Rows from block 0 of the decoder of a small masked image model, named by matrix and row number. Rows with one number belong to one neuron. Each number is 128 + 32 x the weight over its row's rms, rounded and kept within 0 to 255. All counts start at 0. Numbers have three digits each. After the name is the row's rms in percent of the matrix's.
After each neuron's rows are labels from the 100 images, of 14976, where the neuron reaches its highest value: "strongest on" is what is common among them. Only what is clearly more common there than usual is listed. The data: rendered dice on a table.
# fc1: MLP up (decoder.0.mlp.fc1.weight, 384x128), inputs 0-127
# fc2: MLP down (decoder.0.mlp.fc2.weight, 128x384, transposed), outputs 0-127

fc1.318 108:134162123122162157156122063070163108099156045109128144130098128113117184136095145111128104148097145134132122166134139140202166100117140194100116173152177089114085114148127156165117112061116142133136138142116135070137078101091150146126102121152167156061129186099100124178090142119163159154140126109108111181165065102132141163158080103180051129167113092152129150074152111042126116129121
fc2.318 099:172164129153199163159192175080093139126150109152140112132126161106120079088165116167162160094087100106108114111140134140153091098103117049146143119168112102123151061164068151186155122040118110127149119093141164132168131086144180168126147168128096119090131054158095138121165084131145131106078140104155107138110119129147195111161160172043112116123126106121163154118161107159136111083129
strongest on: dice: three

fc1.30 057:083079137159166144138126181112117132162168127140126163191112136111104143155132151107113152169156099019044000106138104122131140171129125142162164174142161126164129118138081157105149112156129172100121185172124163164121157149105080139146126106104170123108122146092143105126116114140112135116100055103133124158135141111138146135141177087154187142074120167123121078079158123164091157145150
fc2.30 081:168141094153132146149092130140125162139115138135139125133131135130157122255133130141138162155110099081103080114117146133115210091141095148124119133135141099150141128135101120130124112105129090138186143125164154121134135140119084129161102111131133129121105255108178098234129085143146058115112133150059103145129124118088110091126075121118126120105128128175141107103123088092127141122099
strongest on: red die; orange die

fc1.163 127:115127135126144134109156148103090054079163158181076091057116119148091130097166137136099187076111080114141152164125139165172065107067146138097159131133128187132100155143143103167087144160137176124125147123121121162160165098109094086134087073090097112086103157121115081179101120116114125153087115142140096153084171135149100131166097120117185159208171121176114159133142123198183133153134
fc2.163 104:171129161156127147036135096139183130117188087095133142163084118110138162107118154136183183131123108138123152159135139102078115112083074053097087146079131121145158138149134154089173112152094161160150160142116183157068160056136121172107137132163171096118121104135117131147128117071127155091226076115115108109131145122125159081149081121140114122121142128150180144089049132120150088156129
strongest on: dice: one

fc1.113 121:132124124151108155133134112157153163147136124162136156165059105159177123113168189186195175112148078108102080082104118111131085155128115129129128116207120091119151130144132098146166103059132128124132156108128113136157107117148099110126149088119141092129064187060125198117141047150164129116123121141152105132091118180114050170099106103149133125135178145071133147133081086095161150206118
fc2.113 117:121157166149152118109066175120138171164133084123138121153093140173120129201174150149093124125151049109126122143142131145127126150119110091110127113146154080141108158163155150141115092077203137137117072146130122159126139210187093129135086122080105128089160074048142143147151121156108098108124150117105146136113114111196093125127119088135120117063134088131120135149145061079178036151179
strongest on: white die

fc1.134 107:130118106124112133125114142142166097153208053182121119142059091145147167116112138119097106085082126137135121127156105163173137159117119172133074119092138193160139111136116113163119127084140099136116114138105126099127085085102158111153094140141208183120074106136118161172099126084144181150118128145128107124144123037097139129164052099146147214119137126059093140093156173083127089172125
fc2.134 086:135139096161161129170168095141136142099134160119139114144094083130116081064163172177140148109047103092127163126182115071164109145111181104140168087126147092119115070119126132201134161119155084101127130173123149107131048103046172144160122104199172150170144033110103137130129116159153154081112128105137180178126096117111145147105164136112103134123137103119108151155136105130096164082108
strongest on: orange die

fc1.41 059:115191163117114141147122096133104160134163177143118072092144084102106167111103070079102130100116115051097177149070148107146087143168136124107157178051137128103106172115120105123075120208147131140192140105099178069141121222112148131137100079145132128148074124093163170110165147109130161167073089112141114130136155101140114179124119111124090161147137100097102149107155131106101177156125
fc2.41 077:136161164156129098134120156152146102092140106134112142104072116134139126236136071145135150108093126095141125089139143102159141118140150135112087140139161123108114143149132124108116124111190145142111097160105171140133093148118157153130128103143152108097056255162136191225120136136103110105132130130107134096102148115127141100099007117107084138135131071120102159090131164111157159153098
strongest on: red die

fc1.83 074:104051085138116097126143097119034120163114184076185147126181111136101122127115130124139131160206115142188097162096113181138095127090115148116207150172190097112134118119080128203151109157151187111118108134081144135123143134074061127151137105106160132116137132072179096122157124104096123104124135140162106120111189092134101100141149113115186093111070154130150131102144137107101159087103
fc2.83 073:123074123166118074140115146136158127165113174122121131128150144118116121049177094134119115183101132126129111127119068160138178160132111100136155178125160120109173120093105121148134140155126126102126124197189122141121126187105076128170079093139126144126110000132145096038109123121133139142121106127178113158113193095132113088164195162170160093101131151095113127135128188159083153120118
strongest on: orange die

fc1.48 078:130136114094128218132171163068087125095165113149157081170107115121126108130099074202068120123128131127150108163130140115103133152012179158146133127103181149178099140108109107124098127116131167126142102100090138092146172108144134141125147090102066097083145158123133165106124161165084151093148124116119123200170179099178115186090127140171081184133142175106122150093100114108110136117113
fc2.48 085:167174095153180189167141176067158163113153119094170168142141173125155103098096110183088098131110135136092128120119110010103154154075204111133151116103173131180118123095098088117084121113176169095135122146165150163125106120126153156113153084126120150081113144124144174103093155160099142125125080117143116153154191130119089114061110112159094140112142160091142191097137135098080130116162
strongest on: purple die; blue die

fc1.28 093:139125119161148063106109143209142198164133126107089115134069086084170105102165102121168086142138108146101125159115086135084137092114130143142099151151101132194104180166177124099198110055058109132137155129142136123106106122160093100100181178110186151057130184086135127125124125175154134106131120151139120109195138134132133087099154091191128112096121140136146149065089097148154113109134
fc2.28 085:115124123159161067142110122131158088158143147174156100201143126135126101122246112141141142171096067113110134145136152057088124097128142132133135139114096107162125140130177067085129134125125062104142111131168122103070159108129108131133179149131169082104164046094171117138131112179144145157092133145119120083184159155153131101053138119168135165075119117152128148131131075120144054098145
strongest on: blue die

fc1.31 100:112151127094093115119133164137164108155150154159118116123072154105139061121113207126109112118098127151103122143145131162122116101150143146102133073187067205159094140112194138115141167121088157129114136133101033158155203123184125114189087093092194137114161120121151093123127076145153123100122136127115112106226092167157179097138115082126102149161078140148106147109096088110139115104118
fc2.31 104:121153134118086135158145118163160155169136159139131139112122164130100083103093238114156101126054154140110142117151141127115185089205149111104130079135044149138133103097187131112117181118096178118143109146122044113137149076143133134140105123135185167164140143102142129115147134095158106106126145127116124059178071208107184116113133077111118162156056139140131135145120099108097113149156
strongest on: green die; teal die

fc1.108 086:143101130112143125131097142189111106012168134150142108109104068126184062107122084146108106088146112120133083108122142127146033103106107117062174233192151146103112144138108130135138165134153170131111122124129163129168156154126114128119134089089143125118119138185158131134160102109091150136122131145174111157091121120157123117135090151119145111190162124118079141124068123101223162119114
fc2.108 086:135119141093094131105113110135161130111112181127141169094169100124111076176190113103131114140156076169120097200182147101128193140187181097179140154086123126105137114083080110147125155174126080110138115109071179120103109163118096078159093111141073097123118149128178125141139077056158116140147160132129155130146128098073125116124093140114125116126148142160136091110162137120104202239094
strongest on: orange die

fc1.321 126:114120131126118130145153156173102078178074191126138090124157172147089096108115147138160091072109124129145133138154090199177134150110138160082072169126160184102091164140079140128084140107109076137125134139091086115167116066168103106081118104130144130109109141097118134193204098114162139129115129132123114113142187103169075131117132127176153163121191114071144137199144136090142184066099
fc2.321 108:115121126131159127139152106108098095178142182078211160223165126102087145103161149174108112121046128152097124181143096112146137152165115107125036145106131141152067120132083052124112116164108169144113134081195073124127143123179164143109105144129096125198137110108136106085173122134184180125110130108155176142160097146112107133154126143111130097086169130102095117122143093112100164111120
strongest on: black die

fc1.380 112:122153121127131118160117153154096061143148155113104120137128159161077188102122150070105082097123136130112142114097104197143125116126184192072098115043158110197091180182166159113039175167119113121122124093119121142149164112152134094150133116085114082145102101080137087134127143179167132189088132143120127124129127131189118093183140136111090123117141148148147148163122157148131083051166
fc2.380 083:124171105124157089117132211147126143161158123088173172190106168119126151108153173084130167142122156085148153111116149074160155148113163140061144127079136111146111154150113158139065059131130172113148210166167075130134117139141123127115090117122105057098061164128149126145154144138152164194128125139081140095139105147124133126132187110138082081074111133176104134086145139085091067114163
strongest on: teal die; blue die

fc1.233 091:067116100115142119152132141147108071089139138147102098077124174157160037096171118146122075106109085111127063109155107100127110083106139149115075120186094204123081134162105116151102160133139165136111101113124139142220116128131131123176164114135161126198143153164166108177123159099119196154129145109115089145142154111084125116107138119059163164147121172156068165098149101184111152118152
fc2.233 086:184208140136088122173137140155110153186122133144109178104169135083188132117103122167115081147115064098097116103117107119131132083155154122152105128093133131125183124124147086130136148120095072116161083121187181103119117103107150128199075175098056159141129079128159128128120144080147154120134142095154148031193149106145099117165128140112116130155153121109174136120121167201060114107147
strongest on: dice: three

fc1.251 110:175144117145170143164111133151137095171172117150077161087146112100185095113124148155136129135105134143103108092085110079120071123149137199135159137154081064141102142162163107158119093135117126157133119104142166140214119172118106132132068086147134078045131169141157108163130089113101130138144160121112110105172125066133063104126063151159105077188133142151201149104089127116096099139190
fc2.251 094:099107130071164113123141145158127159063121089135134142164115128132116147142110111148132110168155108101157158140120139116127132103120119064147151121201072132122095079136117071068122122087099137167181133156120137149121176177133145085129088096066047170103130124152136143138148125027114172086124149167078185087133156154150122062112171143097170133141148172171207146117110170160118144143101
strongest on: dice: three

fc1.280 113:106141108170093072125170061092130108181111100106129171186218126135158125095132116139211135114140130139133131179076090143103123136135152104138088124121109095124113140132167117161137102172053129132135140114141175119067098106108128116122143165136134133165073110046141119025122114099119121151133105126134119095080189088208150180137096144130126140112114134124198138083145145128135138097157
fc2.280 109:185140094158112118157076092148103125138170108108138086120144170112182147092154164138176140105158168138127082129160103111122087159119141163105138118108107130168109153060140077059121087163112155131117146050135163098146109097168091105103117103136171103129104247100138125144106129113146147222127157115122100069129201090130177157138112114137118117129068162136107138114156177089129160114117
strongest on: white die; pink die

fc1.58 098:101129129123107124121131168167120091154179158103122082128108120165169104111181179159123087110169094131126111114156112152129089107126122164165147096141042160077114132152167146134181186085109178121123125131086062152106161125156146125151098096107152134123092100112164109106183045126098142104104143144153100098158093097179171125121123130127151100166085082096131142072108068150217146069175
fc2.58 082:130152146156124095123076116139155138165189078126118126158142102094132144038140165106136118115147151132132133119198084068118163150191125135141206114082107115085112142103182107169144144116122188097119146168126082136121119127106117113140130108157202178151114068097174071081112117151156151145097115110113121095157067120183169110188172135172155109116066101132105133147178079134154112105151
strongest on: green die

fc1.246 074:164135098126071110128116142177168087158100169108096110067104133167096083122131149108148128127124101151107094076125087180131103069094171131136158098125036179148056136158180138119149146114072204115132119131123056138142167091149166133137135100134180118137131160089191088165167171112189138163124164136164140119149133123110147079107106114085160134178088125123101161147190139147131150108126
fc2.246 078:113117098102107101148142120127138161178155152087122178123173115106112119031195155134136166114129166125115125134111113136116129123156108107111167108112109156098109148108191113146118143158098213107144105202139072124097163081131181112099108149119137131164107113066148100048184134097191118158072110128131159038154121115095153091151210135141145160149112126096118178141147105165113127118164
strongest on: teal die; green die

fc1.154 130:106105083099082159156145160110103099118124194129109063145120130210117111103090156187139163099097102147153121084124147134109124130077082136166184084108129086160100134112103095130140138161127146076116101044108071101094173114147136136161105087119107107161149131107158114146159109139119144136096160159165124169110126149131058163126105165115136084162129095105090155139183066207110207120110
fc2.154 114:147136096160185114208143104161143132144091125121155148123184116042195121108167157128113126145136139125115132103159097126146159131153117075110100130156175110118156137167139097111134123052144099098137097135155113126069081144088143121108138161135103126152112119096185127070124145166072177152080167117077106125158150092206155142106169099219126137115066104105100158102146097069137120082147
strongest on: pink die

fc1.199 090:136094127135106052111106170173130132146180135132144126104113137141168145129138131117130065110130092117142110114155123170142124141212107138103128158115090163078117149127111106131122203102117119112127121133116128104063158198111136119156104049108226125132088115139197124109170050121165152110096157133132114086099089120161189094135116116128111074146123106086077126105110125126235157110137
fc2.199 098:195124086124117088165105136132078123134191142136174139111122127153123114114121164114142061118087112115151102119176124137165147141223109120146109128109110156099092143113106118187116192165152128113123115150106113081087090150097147132131127051091194189164073144105225123126151110134196136078089097122081122102104102126137198109171130169126113092146124110114118110136145116148194161125159
strongest on: green die; yellow die

fc1.240 101:110120109094143145152143166111141132141119104122146109114110088142171128109134080120100140113179096121149131135151143137111103128000144102172186173225156117178122118144097089106124099099142164109142133115122104133166150098149111131128105074103100104088164175140125113216153108180100154124109134140127115159159199119111060128089146122155139178147165167067085148103087124109149108154127
fc2.240 086:086139109137122154135131085149131154155125118105101151139220091110150145078083134136100134099164166148115082154130072073094139148086092114183162124133150136171129133076122077076111105143105120108125084098131165156111127099137110121140144149120148176176150052089136148038129199150167127187127168132155135150121220082093134147084135120143126171082091183126110082133136166100111139134098
strongest on: purple die

fc1.50 106:135131109126150157140185090115131075177125151108140123152156178126135145116112145133104168110154135156135090082092090139151116093125132125141155104111124113103108156204155197165118100121077167116109113137099111172127163154137148139107108165140060083084080094140112090108151161178094127103118144133124101147120131060203120131150141220156095108135104112066203155161088098088203097069105
fc2.50 111:168119107101098165203163176155086127040113162142082130091100097149108098163092065101131101128094115088128116132204158201090122130149159151061119118124174131121115134183119086167070211135134095123129104112158098126153108121077148114095160161123154138106163111117108124143094123095092133157146165127090124173145058138171119107145160103094121132161128143158134114162131086200151133116162
strongest on: pink die

fc1.237 107:121151114121100151126144104140139073174143102159100117049201043144164112116131086122037076136128140131146121123087067122118149176122092141148172069072092184116164087075159102114127146178150146138132069099126142161110125163131160107177178162127113157139081149095145168149115128129147141166141123131098114098134101085128097164163109149078124108077151169141182158084119121185109130150122
fc2.237 104:115163119157064178091095113113174084165172074197180123149168138160187103120139056130089108165075110085120148090156114108138138138160114113162108076125153162094122163128130126160070131127191127127162168134137097143024140130157130121134088171113114176176133119141144117108124132067115116150113124134152154104159151071117113091154138159122125179109149104141062170155147162145088085164156
strongest on: dice: three; white die

fc1.243 081:110235212184103098094119148076127132128134136077152117136097131134105131168137155152139161133096065070159255199203169143134134149127095135129141155135101096112125112103088136103136135094144111132185200181152085116101134132154114123084129107100111134134143086140106099108151095115155093144093069088135168145111137134143121123130175137152116141134118136140135075153155110140122146103125
fc2.243 095:084124204188129092093144102113138086111132106127138120126151154159122142239112134136146101114141110115163154153142123116127131118108112117143089130108105136133125136113116123143120100143120140116089154133081105164110120112153139135130100142135149108121115255122128107251122139131121074121102176117139110133116127134130146118143000133141116142127110111101136126105128137119137134162153
strongest on: yellow die; green die

fc1.256 080:070120102111100156142149101091119142183147136147118173150169131166126191076115178147102149117173102058088089103095120127163122124147117165157199126084150076133157160169159150157104104199128073115154165146117164122102146067120091148116050135133122119118130095082120148085193143140108142092089060110124100159128124083121098157165087127144124122153153091220136166102099131122111110150128
fc2.256 084:147140175152147121105106161138126137090132108147166107085076163108101108255161099115156146149103102075120107155178139151139193101135144113056099146157135109140077099156115120136093108101181137156174159142155128108181095120143145178091102103149108094084143235132147148204071128096131133139134108128093113150135130123135146092139078096102122134123097133180081145113155074122100111134136
strongest on: white die; pink die

fc1.302 119:142110127120129156122133131143096188077199145150111103115143097084183063128175104119133100065165129153113138149126172159124115158126177147133201155118112113138144143152164151158118154124145112137091139124131144130138138220120085024148130127078111141120114112102070118125081109145104108076122119147116123108109222110132163134202119098067151185149071150126145140144127145136150080140191
fc2.302 089:180131139123090180093152082102147078110173173142132116129136128114057118123124130053130078108141100149131149137104141203193112178097183159165166084073113176091122116118109185130113118133149137140118147168102092136155155161072123086157096151169188142085117101101124144121131155160133072112188099122128151138142161045139123134159149100123126128135128084119207103131083130064095098138134
strongest on: black die

fc1.140 100:107102093137109087129137074072156138202091124067157140162148113112104163114164133146162114113140165193128136163116068115135164152179144105133100146118205108117161149079140128109154157129085122132084109090118126109102080120143119076144145206125182175138085112060112135072110128119136133135162146150130114122126147096113199185141109057179073175112088140118173145110165183097145118128147
fc2.140 091:080104097090079115172119121163054133076160154111149100149140126107163110101153101137128119080156112170121141121186181140135058165138071183117155101148125122163084133093103121147088147179102126096093110087145170133167166091124105026162182131075112137141142115158126119090168154116140137170131154122149111080115135147140172158141172140105133148128104204125148115142154125127113193042123
strongest on: white die

fc1.6 088:114131137089170173140130157141157119122120160140096130130106069090142098116172076173066171110109142141130158143123119123091092123000145135119146125167150138188107123139157129086173079119121160129123132102126116159169207078188123133156168147138099135066169104140103111142123116142067107134127139124144129147198189081094103130095116102161165203154126145156152133113091089153126133092152
fc2.6 096:078158119137160157133138135105197123113128101142119156131192084153112131099149066180112131115143129128092130150123125085119142118052192082169138142117153087166125155098134072027115067092140129111162127131149142175162119080149143101135137164095100138142180102134125145157142171158127146120116111146126154124154201108097078106062105114160116193110140172117093143125090155118036084155110
strongest on: blue die

fc1.15 066:078067134154146183136192193122158126145129130157110114155146146154126171156107171134124141121104104042000000039128107160095183152122117137167133111110107123112156135137135140085112153141153162124169160176160129148121141109171158135102106111121130131128150107121112153115161155140139106120102064076125181098133130124151135145120154123168128129129108153122099089132139140157123129139140
fc2.15 086:133163096106134155143105134120118144144121156137152115115123118143132125254124151132128153100100110040095082100152137100107229090157102146134120124125109105143118141156145129125107129123148085152194149137153127126141133126134117128143102119136133152114123255125144132216137135139147065114107134161049121121102125129102114109129082134136123125151126122211130091111132089100139106109115
strongest on: teal die